config.yaml
model: "contrastive image-text model"
vocab_size: 28
encoder_stem: "single"
text_encoder_qk_norm: true
text_encoder_parallel_block: false
residual_init: "none"
lr: 0.0021
beta1: 0.95
shampoo_beta: 0.99
cautious_weight_decay: true
Rows from block 11 of the image encoder of a small contrastive image-text model, named by matrix and row number. Rows with one number belong to one channel. Each number is 500 + 25 x the weight over its row's rms, rounded and kept within 0 to 999. All counts start at 0. Numbers have three digits each.
After each channel's rows are labels from the 100 images, of 14976, where the channel reaches its highest value: "strongest on" is what is common among them. Only what is clearly more common there than usual is listed. The data: rosettes with rotational symmetry. In brackets: how many of the 100, against the usual share in percent.
# convs1: 3x3 conv (encoder.blocks.11.convs.1.weight, 128x128x3x3, each kernel summed), inputs 0-63
# convs2: expand pointwise conv (encoder.blocks.11.convs.2.weight, 512x128x1x1, transposed), outputs 0-56

convs1.61:531472466494497520503488488537481463512483506573544480497472505498519473470501497477482529491527504491488489505519515522487520483502516475531481512505495495527529533494535528484486505499485528
convs2.61:519515534474483498515448517506558503520480516470502535481503493494492496494502536475516509503482518502563526500528486488479512503514461498485504495511487474527489494486544
strongest on: vivid (51 vs 14.7)

convs1.89:495481500491452496505551482521520502501535540543473451499508549472506494504465509546526489509489473483515517532531504516542497512457553519507508487468525531496468497511526518484540498522456480
convs2.89:450520495474545487489463495473513520468492487497526483488541476459535485518482510521506485462517525489465485496495487497509525520479501501512516505493534494529502507476471
strongest on: vivid (97 vs 14.7); pinwheel (78 vs 49.8)

convs1.91:507505525516452445488482505511491543486494480462505477511478503560508570517543537493512525487477487496508542488525483522542498492493543520528468515514550477460491529520517524480506479503524489
convs2.91:567481541506535514511525512469504525440498530463536470508485532547530563533503542476478551507483502479504506507470497515485529512499511486519482487524493518474503490521503
strongest on: vivid (98 vs 14.7)

convs1.41:453456527484512489499483519520498486486492510491545520502520469502522492550489522480515518530541511540512489489507453459520481508465509555496528526510486502520488445526505480553547548501479503
convs2.41:491479534505507463486508508522539473490496482501525563493549516478513534526498459541479505509490537507511483507503477474474485488499508486462472471509514505515517496509513
strongest on: vivid (94 vs 14.7)

convs1.0:517491509490515482493534479456523528481514523519513514487504533456470565475479485501513470475506512572522531503517504514526512475457490503517510498527531480505486512492523500515502523502529498
convs2.0:529578498517447537502492486503432488529472481494531498537519499504477489501547551482461504525435475479503492500503446465496450464526497523463478509512504501516502521509467
strongest on: vivid (97 vs 14.7)

convs1.124:489546466487480480484501505444503455506517512463524498492468493447515491479493497491521520506483478505497511478464517527491508513503508476486472502524470463473493549456490506474469557464473498
convs2.124:495518493530481487508497502462569492499514504462505506469474476493527514493536509505492501474511444482541468493536479493482544467498493493498486462524518447469469469492541
strongest on: vivid (99 vs 14.7); pinwheel (79 vs 49.8)

convs1.116:485484515474464488474534481494517510531506543520517503504547537512498486527508518520541485521483499523492486508564468476520534490468496503503508484536531468491526501515541478548526495532493513
convs2.116:475480500511460538511483500490461482517501516498506477497492507503504493475518514498455486521501467464495510493518480478493489519508472529458479514436511466497470542493495
strongest on: vivid (85 vs 14.7)

convs1.32:518533508495492485446531496473506546516542486499471518490532516548485541461533526527448550492508479512537502527502505499457539501502460481527493539482492509528471515464490505484514494503497503
convs2.32:510488530531492491478477474470458510479509489514510495536513473549472541478516490515533526504515472517482520474522477497528494529535506461541476491499491519481501500486500
strongest on: vivid (92 vs 14.7); four-fold (31 vs 12.3)

convs1.127:497480488502501501535525465506514486496490478459515494491501491523556499510504501526521478491523554479501486489515507507517495534505521534467517489478510500467499492543526522478532501477473487
convs2.127:491474502468471506499474461458481516549485479476470494523446463545493509514526533502516493489486465480480486511509525529496485448476505515523481505511492483517489484489557
strongest on: vivid (91 vs 14.7); five-fold (31 vs 12.6)

convs1.24:504496486514487535553528529536491494526534521521454440480532483565500461484476510495486468533514519468532486489503511451515533505524536519492483497515535517472506507497543530471532513516514497
convs2.24:497486501506495500581540501497520482478535501537514471465515508525453540517478497460490476519501490552529520509497525504519458499477508482511518517479477531504509580528498
strongest on: vivid (90 vs 14.7); mirrored (90 vs 50.2); ten-fold (31 vs 12.2)

convs1.75:502491504487479491495522506534460513469535447526480470485496506435460511487485508490483498499523521508473490500514463500516492499467483488507494457507503544501509529483508514532493529529486514
convs2.75:534514526473448520497492482482496489448503516501489505465504545413492483479509508521477469496482505474461489523502533492476464556524478520471507503507501463485474527481515
strongest on: pinwheel (99 vs 49.8); vivid (66 vs 14.7)

convs1.43:455528496520499485500474559510497470505478488514488518534518502497521501436476464528494500547506513501511491497521553497542467500518551484505567501548504498530515488476476490528509511526487480
convs2.43:496494504506473524517522480463418546500502494501508517530522505477507498495498494496510518484538478487496462476471500488512529482494520559513470482536464512497490485515505
strongest on: vivid (82 vs 14.7)

convs1.120:560487543562514477517564495538483499455522527514484547459520474508504515522524523480501519507489544505484523517491528475543509478454495514496477489494504519514480514474501498535520468528517494
convs2.120:481449536488534513514500509491492479493504492501501472501485492470504508520515497504503461503532550488482496516508520502546539508491483495481487452512462501489489437507503
strongest on: vivid (89 vs 14.7)

convs1.31:500494476553531526515498517515522501460485494509503549464477500533520512501499498522441498481486496466522445508490515492509495479544484494511553515497517465495547521530473481567461471527469511
convs2.31:452502457480471473559506475528529547495481511501516493476486547490485484476492460526481533534466516541491491486501527457492489500499500457529494503497470546470510502507503
strongest on: vivid (88 vs 14.7)

convs1.7:470468517490514483493445498450458468484550498484483518480500541466535499494457500532521467496512529467510435490502498480478473483481458474549478489535519462481539472483518530522453519528544501
convs2.7:489500507474503507487532533455529533490543493497460515512501514484518497517518530481504479488512467553488478451449506502490485482511495482527547554531543517485520518464547
strongest on: pinwheel (89 vs 49.8); vivid (77 vs 14.7)

convs1.55:515507484508482454527467457495505496511502489504497468516526517461497539503492505442513444473500501526520521522555530505489470458483481494491531482484540511524463417473564493498530483487511537
convs2.55:546536481487481496483514518474514457510509489503499492513536486464498506526503531443566531547499534542472521536514497490445466500504514560486507436532515507496464541456460
strongest on: vivid (86 vs 14.7)

convs1.82:469473544509476528550507526497510496525497505520520480520492495514540504525485477489504496509513487506470469514559530491470512524464454430442511534513532492510489479495472547526482517501490521
convs2.82:477527515503485493548513540483498505500504558497535493504495496487481524519515504478475463480486502523490507476546521516495536515509526461493533524475507496516526460495510
strongest on: pinwheel (95 vs 49.8); vivid (94 vs 14.7)

convs1.30:542483496486484518517487510497460521511504481518527459533502549500471514508551550503523534536508546438500483484536542458505519492481516499515513494460518485488513539516510570518499443527536487
convs2.30:502553473531524514569519498530494504512527534523467492522490463527482495494509505498525454536456522476491546518511501456512508498477518519491489487539497499498509519465479
strongest on: vivid (87 vs 14.7)

convs1.66:494482490521518511456534565502508501503482517498487479494500446522469475508459519499494507491513528575492526486493492503531506538496480545549497486483499513533508431534458515477529486464478494
convs2.66:501509486522501547483514538537482511520479480517496462509536436494493500543480480495528457487530523485509508456488493451553483518514456474557515490513473533497510485510471
strongest on: vivid (90 vs 14.7)

convs1.106:548485499453495476514519518474494489494499471512513505539502503532471482516572465520500498487553502509516499470548506504529469485461503547525518489521473466529497489523500526478543472537459524
convs2.106:489532479471508510525467482504492454526454480531480511519491499484482485501508521510499480511552491488515499455501478490472484508471498536479504502503507523521542477501483
strongest on: vivid (98 vs 14.7)

convs1.113:540496480464500522497512448470517505495490526483505489485517491446463520486509495509530503509479530503500492488550522530473519459482512494461505484483519492477490525498574474522528494510472525
convs2.113:503460481515485518513549484505520498487526420538487464466532423529504531492508484486507510517539531504499534501525498474506471499498506504475512536496539512477473548498516
strongest on: vivid (64 vs 14.7)

convs1.21:496496448506515494446474552492454519508503492520479513480467505500479467470496484550493487502528441479542502454434499487483549441517511475494483483519490480482503495436450497500539499513510447
convs2.21:475536469509530508475482485548465481527493491500517490490458442500460493492483444458490472542482471472540513471514491452486490524551555479498498504480505502527526476527540
strongest on: vivid (74 vs 14.7)

convs1.56:492524478482502473506516528532436519480490467537527490505470554478500470461510512512507482502539505497496541485488544506502512508475453472511476473536527522498505458521487491461468494515461558
convs2.56:516521497511471475489471499497512525552480508549495558470514489475532492492499455533532478474498512523517533497532500524503534502460510475497506483465482537531511501502519
strongest on: vivid (82 vs 14.7)

convs1.125:509490509496478500494494473525475498491516521502496440510555554481517499514509544479477503487481511530515462535496526513501508512498496513497533529474504498512532469471513520525547499523467523
convs2.125:508494471506502499521498535548544557484493502499448534439509477477518529512485504485547494506513508496504505525533509497498461518513489476493556535506523483484502482497505
strongest on: pinwheel (79 vs 49.8); vivid (63 vs 14.7); three-fold (34 vs 12.1)

convs1.73:463475482470485500500536486490467547523497506507500514484524499527482510531484510521514523502492479507504494477500459545470480514484473476460502479503533468480519521524538490474475505466512493
convs2.73:513492470484506565442536467489495511507538504517486498525472501474530493445487521491559483484514538517502496488496505480495493501499471504529535481513505529509499512500559
strongest on: warm (41 vs 13.9)

convs1.10:498511473503504464532516521460517531516473494480466513516509500508488524486497473504551507498448547499487475514515497505524489475493487463529458520486518461509491502540482553443489496542490493
convs2.10:487494474465540496466539515499479493466482474536506504501486466509540519487447544508500488503499544510479552517502480491482487513462482514514488479500501475523469501534466
strongest on: pinwheel (76 vs 49.8); vivid (67 vs 14.7)

convs1.6:520491498506508536497527466511482481499515499536445493511530497465495489499501515535533486509454509473497535526559487472492499561483502498498504457494544464504478457476491515470504485520459498
convs2.6:509466500467511503548478490550488523515469515472515478506521492516481537544514447488479451515489502525520491478478432500510504509556446502501514478510509446455479509467487
strongest on: vivid (94 vs 14.7)

convs1.86:481492429514507498477513464542543472501503479461494474502510515495487526509494489511532517489529488508526520479512488492459528495530521527461496482477524535489462514520493493474512504501483508
convs2.86:518508498484555488483518480492462522484516477495507434481525442462473479593525529516505500494481573529501444507466465496488570543486479492483510516477502555519535471486504
strongest on: vivid (68 vs 14.7); four-fold (30 vs 12.3)

convs1.81:484503498494488525519500483519494471498500482453530520487498519494512511501497489547469538484492466518518539505471531522512535454503545571480525435480517496456522472453488474495535489489532537
convs2.81:488492499545508487488495470533502522472494504509422466472505471488449477418474485504485525524483508492502495480533483535512473481503515516481520524523526508484509515462510
strongest on: pinwheel (81 vs 49.8); vivid (74 vs 14.7); three-fold (46 vs 12.1)